Rows from block 3, named by matrix and row number. Rows with one number belong to one attention dimension. Each number is 500 + 40 x the weight over its row's rms, rounded and kept within 0 to 999. All counts start at 0. Numbers have three digits each. After the name is the row's rms in percent of the matrix's.
# v: attention value (model.blocks.3.attn.v.weight, 256x256), inputs 129-171
# proj: attention output (model.blocks.3.attn.proj.weight, 256x256, transposed), outputs 129-171
v.34 096:499522496459506488516489510487534596505497501502441496465501557517492580523485456500435516534483463577414505517454479506493584523
v.35 105:515471472501547484489499396455463543517606453487464456443459471483533522457590520509510489492465503511500470545446430500421500536
v.36 093:540543498481484561429496483505565531494495543463463423508514588490544515522490554391484533489536462565478490520474451582533433503
v.37 100:488459517471494509554449457506446527508542514505549517571557612491506456476542535452465521488503562492504485457455483474512526525
v.38 110:461472414486523521460506477564530365582497470494513499581447485518513502522552503478388468505511549490402501467519525497502548505
v.39 093:552461451414479509514533469577493472522514499503549535588508554406489416553582556474518514520527569459509493606552489472571459522
v.40 100:545518461508476568513537535569418479531490553468540552461544539516504487517487474532548559518488476506536502513515528512514458498
v.41 098:462484574513534431482454507533527447519569459534506424479572476482500493489591523492545591466466475519503430513487511488521524445
v.42 105:519497501483505487493484591501491570524516504513508526469552466495527531520519479486477502436518513548482440534470504512541522479
v.43 102:534552480510503459489570520484555541487523479556499538541485510476513523530547568504509432533492470452470424516507449513480512479
v.44 107:446513487483502499516424501535515517472593470490430546478557474487484502448542521478471477515475479535413468524519590489544558527
v.45 106:536497493530543447444503430490540442552483464479587533435548510507524482475496396529541479457547452474463546484532505504444514424
v.46 088:445568444460560533529473434495500530434433518504533559498543434427520526483512415473490502495623508470497444530504493446474499461
v.47 105:539504494501514563522481606537511488529557479528422526514535534552440491515473512410499503505499471494502501501503537506428566535
v.48 104:544437514541544493508525506532481533498514512467513516454506488517530478554467469503481482481484486477436582528450531456495492546
v.49 097:452527560541525496494433495469502573491496535503587518483572508515477556500484438487576477503435509522506387504505428601464508473
v.50 100:566520488480476496563530481438461528546540556501506508450501491442485473565507436520601624482473482521512491526519494439525470492
v.51 103:511440498514506431567512514587503426471464504468457495504552498408502468465478525457520492477559469615516457484489515461529452465
v.52 107:499538501440465538445490534546481502503568555498567484503464505501531499472503473539421495503510518579478427554465501476435566552
v.53 095:565528486537410507485523410528532495496521487537492519567502549583478484434503549450510509554520567464432509498489493491515488522
v.54 112:469501504488459466536546502465547549452410498560485467507516530559516498463490443506553539523462476497461367523496460502542505459
v.55 101:442537493480494469559473513510524457546421516503525522537535530507486457472507448417471532458413500499540568439536565503509505454
v.56 102:570499486426482566509508507449430576491589520475504521530479492489508518535495507572528516529509479492534525558499490441439540470
v.57 091:493481526527458500470528556533449421532512529521441477506539431532478466458480520532475556563506525501552513474489463510489487472
v.58 097:527486463473518456531509553517485550469511580462495514473430472586484520521477477594472488456508477531568434518469476469490513459
v.59 119:515573503561509453443516511483503468579455554609539537475472511512481491447535476443533477484478538469534525529470489509433593505
v.60 114:502547504479489510504534506478457523464578496512537522482498448482511515503501511464405496496509538558467460573475439558493510542
v.61 097:553503560496510529458516526442455568533499525500457514484496531539561499497469519510512533570476403492515570511542563520523431520
v.62 101:492566479512456627477542514480422513546466527496559530481457569505491569500448418511471480547434453497633540515518537526488546506
v.63 099:462566523485483514537537511483528551509490528506559523471494508565449579478488470472514511530485478543506480466494483447531555483
v.64 096:536535482474508499469505492492457452524594395452517474486475518554538538511508474443500451497475483534472493534511495436518543395
v.65 105:477526564518446430495429515507510495568498508488487535498463506463496539568464440551466491478505533506533524468430549499516512608
v.66 105:532514467493553526512432472536451473506532496529495506479526444552444418463549540458482505482529510471485499554496491449552502578
v.67 087:508468462423486536500475462554514485491442531504528538439435476524554499564416542408535479475498458485535501537527480565430530435
v.68 102:480471555510546548473470478495462496517507502576451469459429530498469520488490503556476518486552483546546527515511466509534501560
v.69 107:479433484505559506508514445548520447506557473492492539511436482494532436508488464495527470471479432505487506522519557507565568490
v.70 103:532564496475549464530495494572516483483517468474502481487484511494473428475555481529557515524521485538482487494555482443549473376
v.71 089:485504455498487457585486546520521549470506518467579445476441493500519522518474488485542493550518528536498504483531535550481561470
v.72 096:535441481514480497473487460559479489410447555531575477531421465422482529479532527516538466499518509476460470533534431586452545464
v.73 104:544484508449487557500483515520489487450439550512505516523417453443535479577496549412444461533471458431455538511475463496488513493
v.74 110:469461499509524429498560522533529423497486509458477529520467571514517508496538471452532528563475512525516578539486467478433468443
v.75 085:512568491481525516488453488474503447466494478536513510426555507518480493432491581540485544484525495473514454473486494499476442536
v.76 101:543482513499481439509505523475523485452498533464481482510512515470539484548460595591456520466553539512487476512466477518449554530
v.77 111:473521476518492491488538522491464415462488568503516425452460580499511471467517466518498535533475531511515476425547452512457526520
v.78 108:502568474504467533579485582522552441477557496523492518522497480522502452510509498501457492547453543508541438493558490457505507520
v.79 106:515472568479565491495551537521547521542548455514467499561450531455540476569532525521529515439467480509510498569472542431500505497
v.80 103:470552494526537517499543526466430580528472480484539487491509469469519434470458476592512577463526522523511495475408423479481571504
v.81 104:440508511534460513505479502497500427522491465513422528511385518505537526480464440486501504527482454511558517453588531458470446437
v.82 096:539498448516472456514451590499489450526432531516532525495464430443534387460473571520522558495568496516491543550460536541543488498
v.83 104:540477571465522474464497519430511551541499474488471489490476459496564524513517535402522519540454449480568498487448512523465490507
v.84 107:483498512485474439564570539568539457495538560445490418444544549521545481489477483472481522491582534531570473538564480557509563537
v.85 097:491532444490488515540462521480511440525422519516488546445476515486473472429506481464489555471511436525519461467538470506460495503
v.86 088:551566506574542473548433511485490569521441460514496551508451511507508474464464492587459528436533516504489502516496516515496451489
v.87 092:502518471515536502543429508534510431516492428565533532534553526494447474420626436494521520452539474487483467626445486525554461461
v.88 093:512558541546502451535499529529464483461531558525428505572518578496539524575489616583401557470531533563533473481475489491458508552
v.89 107:464514552569502480519579574542495507446537504465552532566509469548502469532559499467490498530450479540465494506482505569521545531
v.90 115:453507446486528565475509556478570557471394466558483496559490459535469503517516524430459517515480450472488400528539482586476547508
v.91 102:481453518475544496460467544521487549515481525514417445471538474522464491437515491461547540502541529526402543514484557486596528494
v.92 115:524480497468475517555457534493525514441515546476493525455405510435516510590518459484486478476449464511486500565496492523462443491
v.93 108:443449566512582526519502509514446460491498499565496556501534427487554538526439563522471491471446449519497482493424541521495544568
v.94 088:490462520563437533472398429483522444514509452536410479525511535509528463588517502566510550498549444500501561505478530488506486493
v.95 091:533471543512527543505499486517529443473410509548497497499558505463485492554475491528510513453478474410531565509547523481491486463
v.96 102:510491489513468460559442513509463488560522458466568447487522566515502547563504559483491518471564529482530511509476511521446519515
v.97 100:589508512540481533512471505450543544486511536452531496559487523620473480407482471503553443512444470477478473689500441517550521495
v.98 110:457491527405534486439510574484561489551495546477498543480469544501486505476462421461520484495474581492439465472469491485403540524
v.99 110:581478500443502482506480508499544575509545554456555455518527566504537491451544432517507441494517487588505468556506486440524459507
proj.34 097:557495519494424489467484536492461477484471493566447491493470420515568532440521574432542500530477504539492557507478596492481455531
proj.35 106:560501478516550462493483467492499530567474525478519441493440495470504549484514552534442501500422526437420542518491505492473518507
proj.36 098:491550521478487522546510541424477501536524463415473506494508496566528487522539525547509473558486501496552461545477531551474440487
proj.37 106:488470590492540496446537434520525501521506463558483536527463495499533531491547514462508561489541547533453537517463475487563490505
proj.38 109:536547461489487442504530513500502584474523463580506493476520489496563512436496514535504558518448444508528459453561457463483491484
proj.39 094:555510568538470421451508513523510500491505441490496598480490475444545527478526542427485453462517512531434501500483453504458466526
proj.40 099:501515497573470585475514481505525445467481507501485442521432545485447457516499483466547501509479489524488437530490533472481528526
proj.41 102:529494492511492489482531510427492504514465477478487509475492493513548501497458495557545476477454506456577484486488477484507533500
proj.42 103:453459545460451553502451535449474509481514515460512520407546508486583481502488474554570514521538516457509518507534469510484507525
proj.43 101:504556468491478535514417506459442534534532490452494528545456601501515495493521517473486539544563549501526584494435520468516470493
proj.44 102:452521414475487519501497566493470489524487565507535471523425452523541513468518478471540443486420448457451589473498493514486452502
proj.45 102:578483500506517469448545526503552531571520420476488470474572531472537477542483458561480470518503500496543423488463485517551540491
proj.46 102:483452520455453518627549499477416553509492466444490513492481498519514487522542428536486484506550442465488491494467515525487508557
proj.47 114:520529444505403555461533462468490483513474455517546483437503480466469514449521535535492577519495523482536462495486472496417460554
proj.48 110:483505511505446560413494523437497437552541469573550486505512497476493468480526539421524501511464490486460485480537474496459519493
proj.49 099:470477524522546492570514466504563529558516602471484491512470549494458516493524578546528485480544493518482558529482536510552536503
proj.50 098:467486460555443439497525514510502517517465502494484510534536486496467479498503549464476422503497486458423522492516555507506556505
proj.51 102:481511527497455570517512495434432467563510538437522510455474465452532459460492450486473521463538535464483504522471464482447526503
proj.52 115:473511482426490572595475519570537514530545552464523518500495521439480477547573542547573567503521533498530494519501472513471497458
proj.53 096:557487512521544351488522520604554594505486544495503523533513537478555517441467544469470518475500532529511487551447436505514487485
proj.54 117:504512565527469531519514529499492498495537571507510490458431527466525475443490480486468466498496541513530502513498587484478502431
proj.55 094:430485422469479477598526551538473522493526556505485502604473444530506513431491437420523545479527510470508524440486486508513488507
proj.56 102:575553479584560530411530433517515468488452435581483491459500547463470508514458531480523456462486451495441412565390515517472542562
proj.57 096:536449504519535484532536505498507444451425543580461516535540485524465493495456435477563504473535481550564448455527429487540544489
proj.58 102:496520474517488556504477506474550494456537459556503534491506498547483535519510500466509490511418438492449478443494533493483453518
proj.59 111:477552519518442481525536516470509493490522504489460483530496535563485485489424497568502582544520527476513489447512495512445467510
proj.60 114:540508496478554445635475503468552485543475491468469527456457483500458469556549522527525465489519553500442460531541469483538496473
proj.61 099:471481550494415502563518471484496510506491468432534479529459477514509438461468434487489458486465479449487482520534512517463490461
proj.62 106:511453542473535588528496531467478463450483429541473487446512524499474536514430428532490472542518507549509387450513555507495531518
proj.63 098:531541561516498533566483503454439461486505464513467512536526498516520474424454480442528520522525517511487481540487554453512469558
proj.64 095:571469497534513471544512483516534501492457463496486450551452481482536558470515484506482555502518581460517480528478533472510456456
proj.65 111:487456431452466520475487533475514485494468519463563489529527446565485501466455557505605453468539561517569581530564478491516536444
proj.66 109:497545523519565466467456498499508506482478495487448461498501554441565491474573469498375587464502549413452439516444476553563466518
proj.67 089:506530478484452489526473507513454477480513431537472519386471464417505497503467520431518518483478459561532493529535444524466514570
proj.68 105:466508491488489425448445436478498505517549548546467512437470532420488527477429478447469444515527489548474510523498501518476476501
proj.69 103:507551448439476480537456482515487461520431448549536501392464464533540473473475541538491594472526485500505476455469425546530562463
proj.70 091:486493459560525580528513570444454453529470511533545482518515490546507448484546551549471517502480520432515428468534561491492484555
proj.71 096:434520566449484582542522480510453480545547466380458505396452477561464489537529478444464500485568522559544412532515431492481455475
proj.72 091:496504475480532510492474516432499433456430464486526460479458492499464525521506495454535543491498536559541465527434503490501553564
proj.73 107:523477485521461484426424500492461539484523525626538499503589571484512522460515520547547512439506441522485547538456490515585545506
proj.74 107:524468497465437491440450483520473560549467496609496504358471523495517501509553513592426485504486469464519515502485546465492532519
proj.75 080:491556481402529456537476551465560429532424410474498482471487514505572497523510496590476551504529563482465495496527561485455541508
proj.76 103:407466517455535516483527524507535484501414562486507521484491499465483443473448497508560486490570489500481484475517474512516476500
proj.77 113:496508549521400498521487507483434461459446536537531468489486489573451512494461566514547595526464482545480545509473480514519475502
proj.78 114:571521486545528470505528533507545532529503555461550452581511474516498493454531539555468490488475537461462496447525463483492472537
proj.79 096:496521494534533517439527534546440495540510571542559549529629449482510467518495453571492482451516483501522476470495481517506498441
proj.80 106:488475467498501493459492527442432504462458531442528513564560489507488508488537531514567408489434495492496535561531492488525414475
proj.81 101:563454445459457511590480444506472486516440491502544429402466455463539478471437560572523581517486522534537520494454581465448520569
proj.82 101:428512500508590500510445485522498542433468488482484502386483523518472506485527550478466473480568510483491464479525480504559489487
proj.83 104:513500432454547472463481472504451511517478504555452461457486512475559493463529428527512497492580555466548508518479539506451476466
proj.84 105:497550455483506455515494517523488483497472492448518532507360429483542461478460546457470517506524487504453528438505441474526477535
proj.85 105:505480541624507456575533520457525574533434466500495475508540485423464493475511469572512511487480511558525538515570601487505476502
proj.86 088:451441518533591476519524478599486513480458464414501514529539458462527529504482529558589403517489516461583491496581528457463494460
proj.87 101:541508465543623473552529511544447478448436503544503514490501483508537498470541490562485565510410556409451464471453489485480514459
proj.88 097:447514563555524541419514506496499476465476571503471474532516440493491551528489510545520443507488440534527488542479459522525472467
proj.89 110:483496518546492582534520553487435503515516505489522521540491445619512479506505506524517472517564487527489494516433428527528480439
proj.90 113:554532532508536501470495493506471482454529504559524486528531457513507530461473510603565489478487451532578557482546498545474492432
proj.91 113:461527473547466471597501518457499491507551492529468490535427565471546431469457478439536565493544545485484509475470558472511497524
proj.92 109:528473529529549506538512486510452579532544454549509519559592527502547513503409501511498421483450462541476539494527479507547500451
proj.93 099:541568463508500502464503510477489429494480457496516496536556503502506581463494435591553475541530483553524452495502487493464475431
proj.94 087:512481431517504411461502503516523504534417592522575478520502554392538484489469513453540503510491522479478559513467484482534497502
proj.95 086:570485469533529521463508481546504461484520521492492488462500511367473431464452476435527534504484464516578483511482402563470477497
proj.96 092:439448482455492549494473487515529531497496530468558511494455398521558494504484569439520473491472491504481475508488447495514531572
proj.97 106:541469461403482523476473472447550512463606513517446524496470487521492462570519503549494476504485453553484553502548541485457414543
proj.98 117:415557507521520531455530498490461487536465414504445528496506556553436506496487468500412448520534522543523601491482521493560492505
proj.99 105:436557458460521460491521553504520457510558477537506500491389515530494470463471535549521496522487468507474565427466491468534603510